A small CTC image transcriber, trained from scratch: 32-pixel images.
Rows from block 12, named by matrix and row number. Rows with one number belong to one channel. Each number is 200 + 30 x the weight over its row's rms, rounded and kept within 0 to 999. All counts start at 0. After the name is the row's rms in percent of the matrix's.
# convs0: first 3x3 conv (model.blocks.12.convs.0.weight, 192x192x3x3), inputs 150-155, a 3x3 kernel for each
# convs1: second 3x3 conv (model.blocks.12.convs.1.weight, 192x192x3x3, transposed), outputs 150-155, a 3x3 kernel for each
convs0.35,105,130,151,160,157,198,202,219,267,225,135,184,189,171,221,224,200,235,220,168,170,174,179,211,193,226,253,230,142,152,169,174,206,184,201,213,182,212,206,198,225,208,209,177,195,202,140,181,177,160,181,203,178,192,200
convs0.36,103,189,170,168,202,229,248,207,255,241,224,213,184,227,205,189,218,197,161,174,174,198,220,241,241,233,253,218,227,229,244,230,224,245,209,183,218,155,185,218,168,179,193,183,211,193,156,189,163,179,189,178,172,191,179
convs0.37,096,191,174,224,185,162,220,180,134,218,201,213,185,211,204,189,205,212,195,109,88,227,109,81,220,83,58,236,212,234,184,203,203,173,205,217,192,213,220,183,210,220,184,228,237,208,186,215,177,198,211,161,181,198,145
convs0.38,099,193,202,195,222,242,196,246,244,219,219,195,183,218,206,177,206,198,196,185,201,187,205,236,199,222,223,202,183,197,165,199,215,156,199,217,172,127,154,222,120,134,213,124,133,214,243,197,239,214,184,224,183,173,213
convs0.39,098,178,246,166,180,243,128,164,213,152,186,220,200,184,189,179,219,165,179,245,214,177,255,247,170,221,213,177,208,233,210,203,199,184,228,123,172,192,186,242,196,180,217,213,189,199,194,152,209,180,162,220,186,203,214
convs0.40,101,176,219,212,181,234,218,198,231,231,156,183,176,154,192,186,135,202,212,170,204,199,182,216,201,192,210,195,182,201,190,188,214,201,199,209,227,176,161,170,186,172,184,180,175,196,224,254,213,243,246,226,203,189,197
convs0.41,102,177,162,173,205,179,190,194,162,172,145,169,141,167,190,158,152,171,146,184,158,205,204,165,212,208,153,199,172,207,173,179,205,192,152,199,164,208,184,180,226,194,188,203,171,180,158,151,177,190,177,179,203,184,176
convs0.42,096,247,263,200,214,250,199,216,245,189,198,178,165,193,163,189,170,168,191,212,197,191,217,229,178,242,256,174,192,197,192,176,188,191,167,183,173,193,184,233,191,167,226,198,178,225,242,205,222,240,217,232,236,188,186
convs0.43,100,159,110,135,173,183,176,203,234,235,189,192,208,191,199,205,201,187,197,151,168,138,222,233,183,252,275,236,176,173,188,183,202,203,186,201,187,153,158,205,155,142,222,150,172,245,239,231,234,226,195,217,210,121,160
convs0.44,104,209,232,228,209,217,226,189,189,215,255,141,179,247,159,172,228,152,157,241,208,219,230,201,219,208,207,219,230,154,235,224,166,242,198,144,222,201,206,183,193,205,169,182,212,180,170,169,197,176,189,219,213,222,242
convs0.45,095,253,130,198,243,125,213,244,181,226,239,169,163,237,188,174,230,207,172,219,185,191,205,190,207,218,211,205,220,132,154,239,173,171,235,188,160,219,254,228,234,267,231,254,267,234,203,220,200,204,169,182,209,182,208
convs0.46,096,265,249,198,227,228,203,193,223,205,159,186,211,163,191,199,170,193,198,234,198,185,234,201,187,202,183,180,228,196,199,226,195,187,242,204,186,211,171,169,214,185,161,194,158,144,227,222,150,216,227,148,208,215,185
convs0.47,096,174,224,182,229,260,177,179,163,157,184,209,214,204,188,211,208,161,216,227,246,136,261,268,160,193,184,140,196,227,217,219,185,208,213,101,236,169,142,191,185,155,177,174,156,172,221,130,184,247,185,231,212,207,217
convs0.48,094,185,229,160,238,261,157,221,175,141,167,182,207,194,165,206,213,168,219,244,247,135,260,240,131,180,172,130,208,209,199,239,175,203,237,150,207,174,167,217,188,174,196,170,161,181,189,148,182,210,200,230,195,221,226
convs0.49,101,234,216,223,228,213,214,197,219,227,183,152,181,184,183,190,175,214,208,242,230,205,239,257,230,220,250,248,193,140,179,186,168,185,171,171,199,181,228,228,190,215,221,205,219,233,166,136,167,185,163,191,229,184,209
convs0.50,101,150,201,159,174,243,184,216,253,214,182,132,182,213,142,181,233,196,190,149,202,171,181,243,175,220,254,197,157,148,158,174,166,161,192,185,140,180,153,211,172,167,214,152,159,206,198,154,192,226,174,221,234,174,197
convs0.51,102,228,209,199,196,171,182,136,110,146,196,199,199,184,177,181,164,147,173,258,227,196,212,198,201,158,123,173,220,208,181,197,137,144,175,118,141,189,201,216,219,212,218,237,201,198,170,133,180,225,205,218,237,258,230
convs0.52,101,213,229,211,237,197,221,259,205,208,174,139,188,202,141,196,197,149,186,203,177,191,211,168,192,198,178,184,189,191,186,192,179,192,186,184,175,136,169,141,162,179,143,151,145,113,209,156,178,241,212,201,236,207,205
convs0.53,100,184,206,217,199,208,200,201,157,178,252,211,194,247,197,205,231,203,213,195,163,179,178,154,180,156,105,188,239,199,211,225,205,220,226,191,225,196,203,218,216,213,217,244,223,216,193,187,168,185,214,176,193,234,198
convs0.54,096,224,199,228,244,208,218,218,195,186,170,176,216,157,156,209,173,152,202,226,180,218,230,189,212,226,196,203,192,218,221,181,190,218,187,184,203,188,155,250,178,162,241,194,160,230,209,203,207,188,211,225,218,236,231
convs0.55,102,221,155,169,240,174,205,232,190,220,177,170,170,201,188,198,209,207,217,201,186,191,187,200,190,204,225,199,178,175,167,211,193,197,204,200,213,186,184,201,187,171,191,160,150,183,209,200,226,201,183,187,216,182,174
convs0.56,101,256,236,204,243,228,187,219,179,173,222,208,194,230,218,204,249,209,209,216,206,196,212,203,179,177,189,176,199,222,189,223,214,195,231,207,200,204,236,222,187,202,204,156,192,206,208,173,192,222,160,183,217,162,195
convs0.57,097,166,132,160,185,205,172,208,241,214,202,206,216,198,208,214,204,196,200,174,165,157,214,213,159,215,230,172,224,206,219,237,205,213,222,193,207,164,139,184,213,190,194,242,251,185,200,184,159,186,166,187,168,164,153
convs0.58,098,178,151,218,198,144,226,197,163,213,181,173,204,205,182,217,243,219,201,172,194,217,204,197,226,209,207,222,170,165,171,197,190,210,242,218,198,209,211,205,219,209,224,185,150,211,130,140,189,182,198,219,187,187,216
convs0.59,106,175,156,178,213,179,176,185,144,148,163,149,160,180,168,167,191,178,153,177,179,187,214,197,192,205,192,166,123,133,152,140,150,145,156,169,115,203,220,208,220,220,226,189,198,202,172,160,181,201,172,185,219,151,186
convs0.60,099,181,205,195,178,168,150,141,162,168,171,219,211,165,196,221,163,156,228,239,231,172,237,218,166,248,217,172,195,220,189,193,199,190,190,158,212,203,199,185,204,212,186,200,222,180,135,175,205,180,203,247,186,203,239
convs0.61,096,181,200,208,186,195,216,178,168,213,177,195,190,171,177,175,179,123,180,196,181,201,199,199,220,199,190,216,186,210,182,166,172,166,172,143,166,128,161,193,164,198,189,170,213,172,168,181,225,194,235,231,201,250,220
convs0.62,100,190,179,201,191,140,186,182,138,161,167,153,209,174,159,227,170,153,216,232,224,222,228,203,192,228,216,181,167,195,212,169,190,216,166,191,216,211,219,188,214,219,204,211,205,204,216,180,221,249,209,257,251,209,245
convs0.63,099,172,160,190,166,157,181,165,156,183,207,209,204,213,198,193,203,200,191,200,177,189,190,168,193,168,165,189,214,182,204,211,188,217,217,198,220,273,318,208,259,287,186,271,279,193,199,222,152,210,222,155,211,230,158
convs0.64,099,179,169,224,213,169,206,211,172,189,222,210,173,221,210,185,210,219,187,203,192,199,202,189,193,204,208,190,214,197,168,217,214,171,212,226,189,156,174,186,147,166,192,98,124,194,205,174,216,199,174,238,213,177,239
convs0.65,100,148,209,215,169,188,220,177,174,216,186,236,200,193,224,196,195,199,192,108,121,237,79,93,220,80,76,212,197,229,205,185,221,197,179,194,176,194,224,215,205,224,197,202,218,192,182,217,178,186,229,177,187,262,202
convs0.66,097,154,188,184,208,227,190,229,242,204,157,169,177,190,210,211,203,212,197,169,187,150,231,225,167,246,240,180,165,184,173,224,223,197,214,213,185,141,127,172,149,157,214,170,198,222,186,156,160,222,196,220,212,155,233
convs0.67,096,182,201,204,249,247,225,236,199,175,209,217,235,204,190,205,203,193,187,227,215,187,253,243,187,204,185,161,238,216,233,222,188,210,212,173,201,256,266,195,246,263,187,231,256,165,204,193,175,203,185,175,181,173,169
convs0.68,098,173,157,174,161,139,172,167,144,176,149,157,186,174,168,206,164,147,223,201,244,182,193,228,190,209,229,184,176,195,198,189,192,214,186,194,217,161,168,206,174,168,204,157,152,211,194,127,185,226,201,218,213,165,178
convs0.69,106,176,221,209,170,183,213,157,167,216,217,226,170,217,205,148,204,170,157,236,225,224,205,184,210,198,158,211,214,210,201,201,182,204,197,157,215,192,220,195,208,215,176,195,223,186,164,198,221,175,239,217,192,283,229
convs0.70,102,222,214,231,203,203,224,189,168,201,185,178,226,182,180,222,193,170,234,190,211,233,172,182,213,144,167,199,206,208,234,192,206,226,187,194,221,152,154,187,169,175,192,158,176,193,174,200,213,192,220,215,184,244,240
convs0.71,100,154,171,195,170,173,216,142,186,219,183,184,198,182,187,194,163,195,186,167,184,188,195,198,204,201,196,208,188,192,195,201,179,209,180,184,205,187,180,201,201,185,199,195,191,188,140,189,200,148,202,191,154,171,162
convs0.72,093,178,175,176,188,193,191,185,208,213,170,188,188,175,198,192,148,199,205,186,203,182,204,211,196,202,210,206,181,185,200,196,195,197,175,178,196,205,180,190,203,195,197,208,188,193,148,209,177,173,196,179,162,200,153
convs0.73,100,205,250,199,179,164,140,138,98,157,218,204,170,209,198,183,197,184,198,230,250,204,163,173,199,115,101,184,229,153,169,222,133,179,223,182,211,187,192,234,217,203,215,202,211,190,216,190,178,231,219,210,190,237,191
convs0.74,101,215,193,175,195,217,215,200,198,208,146,213,182,170,205,188,184,193,174,217,183,148,196,192,187,181,175,209,181,204,144,187,198,129,189,190,116,180,184,161,187,190,172,180,164,153,146,161,170,158,180,183,151,217,198
convs0.75,095,160,170,216,171,178,180,181,165,156,211,227,238,179,204,232,170,179,215,119,140,217,121,147,209,133,125,179,197,220,211,174,204,211,178,202,206,223,209,192,206,201,178,192,207,190,161,230,225,182,223,239,176,214,232
convs0.76,100,209,220,172,170,107,162,194,179,170,199,217,217,169,187,178,168,167,164,228,224,234,130,122,201,156,154,174,198,177,205,180,189,204,182,213,218,221,250,218,224,248,204,179,191,181,190,214,241,195,236,224,163,223,203
convs0.77,099,198,232,154,209,192,140,170,103,142,214,215,173,198,202,165,187,171,179,214,211,200,207,163,208,176,117,216,238,200,200,197,174,196,165,141,198,186,216,217,199,228,230,189,227,211,208,173,140,235,202,172,206,227,182
convs0.78,101,236,209,189,213,198,192,189,217,215,200,238,208,162,218,192,158,200,203,265,200,184,249,222,190,246,232,202,224,237,181,178,181,181,163,153,190,205,212,188,223,225,185,214,221,179,136,195,206,155,221,225,167,219,218
convs0.79,099,173,163,180,202,198,208,185,199,203,155,163,167,173,184,171,158,202,168,167,171,171,200,206,209,202,197,213,193,175,183,194,187,189,179,172,190,206,200,197,216,203,201,225,220,186,131,182,196,158,202,187,163,180,176
convs0.80,103,185,160,217,175,137,197,180,150,184,176,171,193,207,195,178,220,215,152,178,178,227,189,189,219,190,188,233,170,174,195,190,195,191,210,217,158,175,185,182,156,182,191,151,143,197,216,164,208,234,180,227,207,170,210
convs0.81,101,181,214,227,216,243,212,234,257,196,182,176,135,187,205,156,203,223,157,178,190,203,213,228,235,215,219,218,179,191,178,199,227,202,192,225,202,162,180,232,185,182,232,203,203,215,141,145,124,163,157,156,209,205,166
convs0.82,094,237,144,204,250,206,250,252,253,238,191,169,181,191,177,169,206,214,150,199,160,236,204,214,235,235,250,218,162,167,182,181,197,205,192,220,210,213,179,214,213,190,207,241,204,221,204,223,229,198,172,185,178,155,61
convs0.83,096,220,170,228,248,189,225,252,194,237,139,175,154,162,186,152,149,180,159,192,203,181,185,198,185,180,205,182,156,180,122,187,197,141,185,197,171,180,160,189,161,163,193,140,135,195,199,167,222,220,205,231,211,191,224
convs0.84,097,161,193,204,120,156,186,106,167,199,149,153,217,165,177,189,151,186,180,175,204,199,174,204,199,183,206,211,194,159,228,206,168,199,215,182,207,250,220,170,249,218,188,262,247,197,99,181,194,145,194,196,161,203,189
convs0.85,095,177,204,145,221,242,159,214,243,131,208,172,213,225,173,220,224,174,209,225,227,150,244,249,150,231,242,159,193,213,215,227,177,202,251,136,208,167,161,205,178,166,198,181,182,211,236,187,182,225,213,199,224,187,174
convs0.86,099,152,206,172,173,194,176,178,186,183,213,217,215,220,214,243,208,204,215,189,190,201,210,195,227,211,199,231,191,220,195,201,240,206,204,227,191,192,205,206,201,215,210,197,202,193,163,190,177,188,195,185,192,207,199
convs0.87,098,224,156,200,216,173,228,206,214,240,233,188,229,204,180,223,178,192,211,215,181,180,221,214,212,234,234,242,243,175,228,220,163,204,210,174,199,201,231,233,223,231,206,209,220,197,217,154,221,221,190,240,186,127,193
convs0.88,097,176,178,201,197,208,236,212,212,241,122,149,167,130,153,162,134,151,171,170,215,191,188,232,224,203,213,222,168,171,204,179,177,202,181,177,216,204,177,201,186,176,203,164,173,206,192,213,211,190,208,201,153,166,171
convs0.89,106,198,145,224,213,150,237,204,146,221,197,178,178,187,196,205,185,202,203,166,173,199,180,194,210,184,194,211,166,178,190,173,179,209,165,178,177,204,175,187,198,180,197,195,165,191,184,150,191,209,193,216,207,178,208
convs0.90,101,216,166,205,242,189,220,235,210,212,224,190,194,227,196,200,218,171,196,239,200,218,237,200,219,241,193,222,231,162,177,222,170,172,206,138,167,175,149,199,181,151,188,188,160,189,146,200,197,194,218,225,217,235,240
convs0.91,096,178,150,182,181,175,161,203,176,201,193,171,191,223,202,174,232,229,174,190,192,226,205,213,217,197,218,223,178,177,144,193,213,138,196,233,150,144,169,238,138,157,237,91,119,218,247,160,227,233,173,243,206,121,206
convs0.92,100,237,224,225,211,187,195,188,138,176,196,175,202,210,155,186,208,148,169,225,253,180,211,241,179,201,231,165,192,210,185,204,162,162,225,163,136,168,156,147,177,160,153,158,130,152,242,134,195,252,192,231,253,188,253
convs0.93,098,205,197,264,175,200,249,166,206,250,180,190,218,178,194,221,177,185,194,180,193,224,179,186,218,186,204,219,166,192,234,177,192,235,177,178,211,189,210,162,201,197,155,197,197,164,200,200,232,202,205,235,178,195,247
convs0.94,117,136,187,143,124,181,133,170,213,193,133,138,183,161,140,183,208,212,171,178,202,157,175,198,179,200,220,208,129,146,150,157,185,157,207,223,139,213,208,203,214,212,219,187,176,193,192,198,179,185,185,173,207,175,183
convs0.95,114,173,132,189,200,145,196,175,136,164,176,172,173,188,171,205,171,156,184,178,167,199,196,180,217,180,181,210,155,146,166,154,154,178,137,161,139,211,201,197,236,211,210,221,193,194,191,157,184,218,176,201,227,143,189
convs1.35,096,202,229,192,200,227,182,198,216,161,212,220,164,193,219,166,178,206,167,177,179,150,164,191,175,141,175,175,201,217,182,194,204,150,189,216,140,150,152,168,127,131,148,155,139,140,246,242,193,274,254,218,258,261,222
convs1.36,083,226,227,189,231,241,200,258,260,221,214,214,223,228,201,214,249,213,209,207,266,226,207,268,205,186,240,180,202,208,199,224,197,196,237,202,203,238,239,217,223,217,225,270,252,238,216,234,230,202,202,209,171,169,234
convs1.37,104,225,203,206,223,187,199,240,190,190,271,229,210,254,219,198,275,219,198,171,108,165,164,90,164,167,75,179,283,218,210,267,223,207,279,226,208,197,188,209,193,182,194,186,182,198,250,193,224,228,178,211,216,168,200
convs1.38,109,253,259,221,231,235,208,242,236,208,190,197,206,185,213,212,177,232,221,204,204,200,205,201,181,212,192,167,232,246,215,220,243,207,236,246,207,209,155,203,210,166,213,204,171,211,176,191,210,169,184,219,170,184,222
convs1.39,094,169,221,206,182,219,204,190,218,211,178,204,222,211,207,202,207,209,188,209,248,208,222,250,205,216,274,204,177,216,225,200,226,202,201,225,192,211,241,226,197,216,201,201,221,214,197,213,227,182,204,195,168,202,187
convs1.40,101,222,194,220,241,167,198,232,156,190,158,163,169,180,183,166,192,189,158,178,212,184,168,213,188,162,224,186,142,161,223,144,159,225,146,172,241,198,204,206,193,183,194,194,183,180,202,192,211,184,171,186,172,184,184
convs1.41,128,194,158,225,193,143,219,193,136,216,152,126,201,159,135,196,179,155,184,159,205,205,154,198,192,152,185,170,148,191,209,142,190,203,142,193,201,179,188,197,186,179,191,187,174,190,185,190,243,187,198,233,184,207,228
convs1.42,100,232,273,204,220,238,191,208,216,197,126,181,235,109,177,229,77,160,231,184,220,196,168,227,195,159,215,184,200,229,205,185,207,194,176,187,181,219,229,232,212,219,217,205,198,204,177,212,188,165,210,185,153,205,200
convs1.43,099,235,220,234,233,211,234,243,203,244,189,188,212,206,204,204,206,230,212,224,219,176,245,230,169,261,212,148,219,207,184,206,196,185,220,211,177,207,192,217,221,210,215,263,219,217,177,218,221,165,204,227,157,227,261
convs1.44,088,208,247,215,204,260,222,203,251,243,133,265,223,121,248,233,137,245,234,162,222,225,163,227,219,186,226,204,158,236,234,171,228,248,200,224,255,222,243,225,216,230,218,225,229,214,175,229,249,145,215,231,168,203,209
convs1.45,112,148,149,159,163,162,159,166,169,167,155,189,174,141,194,177,121,197,178,175,180,191,188,200,210,209,230,212,145,185,195,148,181,203,144,179,206,208,199,174,214,198,179,225,223,190,187,190,182,182,193,178,190,206,174
convs1.46,105,201,216,179,206,224,175,229,223,175,186,241,179,186,237,172,191,239,168,232,245,188,263,253,193,251,246,201,186,222,185,211,222,181,216,224,177,217,224,198,219,224,197,219,226,187,173,219,140,151,217,135,164,225,151
convs1.47,095,217,193,173,220,244,206,211,226,227,197,220,190,203,213,200,223,222,196,226,259,232,265,270,215,260,278,208,164,201,212,185,248,207,220,266,215,213,247,209,202,235,192,208,240,210,161,215,230,142,222,213,172,263,219
convs1.48,097,252,229,187,231,249,191,205,225,202,150,238,217,162,234,208,182,221,202,216,259,206,246,256,187,248,257,184,161,211,219,173,223,207,190,233,201,227,248,222,210,248,195,206,238,204,155,230,237,146,234,211,165,231,203
convs1.49,088,123,177,176,163,203,182,199,224,191,153,172,208,121,168,204,119,157,198,163,201,161,207,230,206,214,247,213,126,168,188,119,165,195,99,163,213,207,188,150,211,184,150,232,205,185,239,204,195,231,199,206,226,205,221
convs1.50,090,223,272,206,213,254,198,230,229,194,167,226,188,143,200,179,119,200,175,166,218,172,177,241,178,178,239,174,224,234,206,208,223,191,227,235,185,168,200,202,160,183,178,180,205,192,199,236,222,220,235,226,220,261,247
convs1.51,085,179,167,165,173,188,166,172,215,187,140,217,216,158,219,199,193,233,208,195,231,198,205,239,189,209,237,186,122,206,217,146,230,196,167,243,220,225,225,210,201,202,202,191,219,209,152,214,231,146,194,203,154,189,209
convs1.52,092,164,181,217,179,192,228,167,181,222,216,171,239,211,160,230,244,167,222,264,272,243,232,241,235,188,205,205,230,205,200,211,186,208,223,196,209,209,245,225,172,210,207,162,211,217,233,209,177,218,210,181,211,209,187
convs1.53,093,217,241,202,230,219,202,219,217,197,216,229,202,210,222,196,215,227,206,129,154,207,115,159,216,107,175,219,216,226,218,219,218,226,202,233,249,181,197,174,163,180,161,167,193,157,250,228,233,232,209,199,258,227,215
convs1.54,107,171,236,258,197,245,254,215,247,248,213,180,236,217,185,238,226,184,240,205,208,231,212,203,222,220,193,229,185,220,239,194,251,233,205,255,237,167,202,183,164,205,192,173,199,205,239,212,277,209,199,264,236,209,271
convs1.55,107,154,159,196,156,160,207,162,200,212,218,187,188,212,189,199,242,225,231,244,248,238,233,228,220,199,217,199,176,193,190,183,192,194,200,219,209,211,228,206,212,209,198,212,197,210,197,181,189,185,176,181,166,183,195
convs1.56,095,223,223,224,210,200,222,213,196,216,208,210,216,207,201,210,203,200,205,161,213,184,176,212,196,184,223,214,228,215,210,211,203,206,207,189,181,212,230,229,197,226,212,200,217,217,177,171,216,161,177,213,164,164,218
convs1.57,095,157,164,184,168,165,173,207,190,201,226,217,210,245,219,209,233,226,218,208,246,212,198,234,203,174,237,200,197,216,191,223,231,190,218,239,208,217,233,202,211,212,205,257,239,242,222,190,192,214,190,203,220,175,217
convs1.58,102,169,237,243,152,226,239,151,199,232,248,227,196,229,204,174,229,178,162,166,181,193,156,180,202,161,173,194,272,210,201,242,170,188,252,153,174,156,162,164,127,149,153,138,158,156,231,203,238,249,216,233,256,228,237
convs1.59,087,180,173,218,196,179,204,178,140,185,187,231,206,186,219,208,163,210,195,147,214,224,157,221,203,135,183,174,202,208,213,190,197,204,172,191,194,158,175,178,143,152,166,179,159,172,247,216,200,273,250,246,266,235,235
convs1.60,103,184,204,205,188,210,224,182,192,217,148,179,195,178,193,190,183,193,202,209,287,182,212,309,203,214,324,201,147,198,216,183,214,206,191,215,220,192,218,206,184,235,203,183,247,213,82,173,221,99,201,209,124,206,218
convs1.61,105,178,174,206,178,176,215,199,185,234,247,197,183,244,189,174,238,191,170,246,223,270,246,217,242,226,214,228,235,224,245,198,215,221,220,240,216,196,195,207,195,193,197,194,197,193,200,172,233,205,187,223,219,195,238
convs1.62,098,178,224,253,175,205,259,161,171,268,175,192,251,186,189,243,182,209,253,191,221,188,181,221,204,184,226,199,171,197,228,183,208,217,187,215,215,175,217,207,182,228,210,184,256,221,165,201,252,179,213,241,189,231,247
convs1.63,108,189,137,185,169,139,172,200,168,176,199,219,185,188,213,181,195,220,173,219,167,162,223,170,164,201,159,172,200,214,168,201,207,166,209,210,179,253,239,194,236,224,182,242,220,175,224,209,213,199,195,201,216,195,204
convs1.64,118,189,166,168,194,180,189,200,202,221,231,209,173,229,211,178,243,225,186,219,243,246,213,224,229,205,203,211,179,187,193,184,205,209,203,224,218,206,170,209,203,164,201,218,147,193,185,207,214,173,201,200,162,174,200
convs1.65,106,207,237,218,218,224,198,230,230,199,244,243,226,235,233,213,244,235,226,153,71,172,144,59,175,154,79,205,228,204,216,218,209,215,222,218,224,190,203,203,178,189,188,178,182,181,260,201,229,231,179,212,249,187,219
convs1.66,093,226,256,213,249,264,208,265,251,217,204,216,183,204,222,171,173,234,174,206,243,165,189,236,154,151,239,138,209,240,203,201,231,185,213,237,170,211,192,194,213,200,207,261,233,227,183,228,199,210,241,207,224,245,235
convs1.67,095,150,169,189,173,174,183,185,162,199,167,201,206,189,201,199,211,204,195,196,183,195,193,181,188,196,202,205,179,201,174,209,211,179,210,216,183,246,247,213,220,206,199,231,221,217,198,212,218,178,207,208,173,192,221
convs1.68,092,195,187,232,217,177,230,205,176,235,196,187,228,211,193,223,217,222,221,190,256,217,206,265,228,211,283,216,187,237,194,184,221,185,186,219,187,189,241,215,197,239,218,221,260,216,171,218,245,177,229,219,185,222,228
convs1.69,099,242,234,194,225,221,186,199,206,203,214,231,183,218,243,178,242,252,186,191,204,219,206,222,216,210,234,195,144,201,202,142,190,216,170,224,242,278,227,196,268,218,175,276,221,174,166,196,250,158,167,213,156,171,208
convs1.70,098,160,267,242,167,277,234,193,265,236,165,221,231,162,205,234,178,213,226,196,192,192,158,174,194,142,168,194,173,213,231,169,215,229,171,211,228,117,115,209,112,114,219,105,115,224,214,211,244,213,191,231,218,189,224
convs1.71,103,213,180,176,215,169,167,222,154,143,203,164,126,213,179,155,215,184,155,176,181,202,174,184,215,164,155,188,204,167,170,193,144,172,197,145,182,195,169,186,187,174,171,191,172,168,240,201,172,249,215,189,246,215,204
convs1.72,119,209,172,155,218,176,159,228,172,148,206,167,120,218,180,135,231,213,143,178,172,195,180,176,192,180,183,198,213,152,167,211,148,162,222,167,174,191,170,169,179,167,168,187,167,177,213,211,184,226,216,185,229,229,208
convs1.73,096,213,215,186,210,227,200,185,223,192,183,234,218,191,238,184,208,248,189,213,184,224,234,207,207,226,203,183,175,226,231,167,236,201,212,251,209,243,225,236,238,221,224,215,196,186,206,211,236,179,187,211,194,177,190
convs1.74,105,154,225,179,169,229,166,164,236,157,192,241,186,178,239,186,163,236,182,214,251,181,219,254,197,200,238,188,159,229,188,146,229,181,124,233,188,189,219,170,184,205,158,175,223,159,245,232,152,230,243,155,221,241,161
convs1.75,090,218,246,237,212,223,238,234,217,241,245,237,242,249,236,222,262,259,226,112,137,227,113,132,236,102,153,264,249,213,238,242,211,229,238,214,235,201,237,221,192,211,189,184,194,186,251,196,265,214,182,234,244,177,226
convs1.76,097,188,211,205,210,211,218,224,217,204,212,249,242,213,241,212,236,235,193,199,110,261,192,133,251,182,134,199,208,215,252,181,203,216,207,226,214,204,228,200,203,207,204,185,170,165,226,191,252,183,181,229,206,192,216
convs1.77,098,198,204,201,188,215,179,189,225,194,206,217,182,215,219,184,236,245,179,207,179,244,243,211,229,236,209,215,175,216,207,163,229,209,186,280,229,253,209,215,239,215,188,261,199,187,209,232,235,170,188,222,146,181,197
convs1.78,097,151,161,153,190,206,176,206,244,197,167,194,184,201,209,173,202,206,169,224,245,183,222,274,195,220,289,211,83,146,157,128,163,182,165,204,202,230,220,185,220,220,186,217,231,191,174,184,203,172,165,194,140,147,186
convs1.79,113,208,176,145,213,167,145,229,162,143,210,171,114,228,186,123,238,200,121,185,179,200,176,181,198,184,190,190,206,154,166,211,138,165,213,148,174,204,172,180,195,162,168,198,172,171,223,194,169,225,197,180,229,208,189
convs1.80,099,185,264,204,189,254,195,199,242,207,207,239,189,185,224,184,190,219,182,211,225,218,209,220,213,211,203,179,244,207,208,217,192,182,243,182,157,188,168,187,182,143,156,174,151,167,175,184,220,187,211,241,206,216,269
convs1.81,093,200,224,174,209,218,179,216,239,226,184,209,198,198,221,204,228,239,218,190,256,237,190,232,209,184,229,226,172,208,212,174,219,213,173,214,228,191,222,203,207,226,197,251,250,223,228,219,198,224,203,182,252,197,192
convs1.82,093,208,198,145,213,200,159,228,192,187,179,195,235,197,186,225,193,190,218,197,216,192,214,220,160,192,208,173,176,183,186,180,193,187,184,201,202,180,195,196,185,194,216,224,204,210,201,192,188,200,214,192,242,212,213
convs1.83,098,201,170,172,200,164,184,199,149,175,241,184,175,246,197,180,261,226,197,221,244,267,205,225,251,182,193,218,219,174,203,216,193,209,219,196,215,219,211,219,212,190,211,233,177,208,229,187,190,214,200,202,207,202,217
convs1.84,095,193,205,209,200,203,196,206,217,209,174,179,203,177,184,202,182,182,214,199,198,173,207,200,176,216,227,184,179,190,190,199,205,201,207,206,207,201,238,205,189,236,190,202,253,199,247,179,210,233,169,192,235,185,192
convs1.85,098,185,230,210,202,228,201,194,213,198,189,209,235,186,205,221,196,197,211,248,243,204,268,247,197,274,262,192,158,211,215,179,222,199,183,227,192,217,246,204,200,226,199,217,232,213,186,214,232,162,204,195,183,202,196
convs1.86,106,144,224,202,134,239,174,139,227,170,249,217,178,211,196,166,211,204,170,164,173,158,174,181,173,186,191,180,247,216,169,213,200,146,209,195,141,149,142,153,150,140,130,163,173,137,243,246,228,240,253,229,230,250,236
convs1.87,099,134,183,200,157,199,200,191,212,201,130,175,187,129,177,178,101,180,202,217,210,171,217,224,189,199,223,185,100,201,198,92,191,210,108,208,225,209,209,194,213,207,200,229,217,208,207,189,216,186,191,205,156,182,212
convs1.88,096,208,166,218,216,159,209,217,146,203,175,140,188,204,135,171,217,140,158,189,195,213,168,208,215,145,205,206,180,143,220,175,128,220,172,135,229,194,186,203,185,165,195,181,162,193,193,161,187,195,141,169,204,158,181
convs1.89,102,142,197,202,153,204,212,137,188,200,227,219,243,205,210,233,190,208,217,161,192,212,184,214,219,172,202,212,249,191,205,220,178,196,214,173,182,165,193,204,155,178,165,191,195,190,222,201,236,229,215,252,209,206,254
convs1.90,107,152,203,206,160,216,194,178,227,197,155,210,166,156,210,177,157,212,180,167,175,184,172,199,192,179,200,200,123,188,213,109,176,214,90,183,223,123,121,177,121,118,177,116,107,163,222,219,213,222,218,193,236,215,183
convs1.91,104,218,244,228,208,235,224,224,227,219,211,204,174,219,225,194,225,246,200,193,217,190,207,216,167,232,215,174,231,241,236,228,245,222,253,254,214,204,167,189,197,165,182,196,137,167,160,201,207,151,190,206,151,209,238
convs1.92,087,184,168,206,166,158,220,172,161,231,202,182,196,206,185,195,225,192,201,217,278,250,217,269,222,217,265,205,197,225,192,195,211,194,206,213,200,205,241,225,210,239,210,208,233,219,143,236,191,172,250,181,200,243,181
convs1.93,107,221,239,217,203,217,208,206,214,203,227,208,201,220,198,204,219,186,203,214,230,193,210,214,191,199,219,180,239,191,214,225,182,212,217,168,202,210,225,180,205,206,186,210,185,179,224,192,224,198,191,221,213,192,220
convs1.94,093,190,230,199,191,227,192,168,221,174,196,238,170,180,224,178,174,231,171,164,212,157,188,233,190,166,194,198,216,236,195,210,231,171,213,240,158,163,182,161,148,153,149,176,163,134,223,223,193,257,249,221,248,264,238
convs1.95,092,177,169,194,170,168,202,150,134,177,218,214,196,198,216,189,181,211,187,144,216,204,153,217,215,145,196,186,226,215,188,216,193,184,195,177,182,134,180,158,135,152,148,168,181,154,229,211,209,246,232,228,230,232,232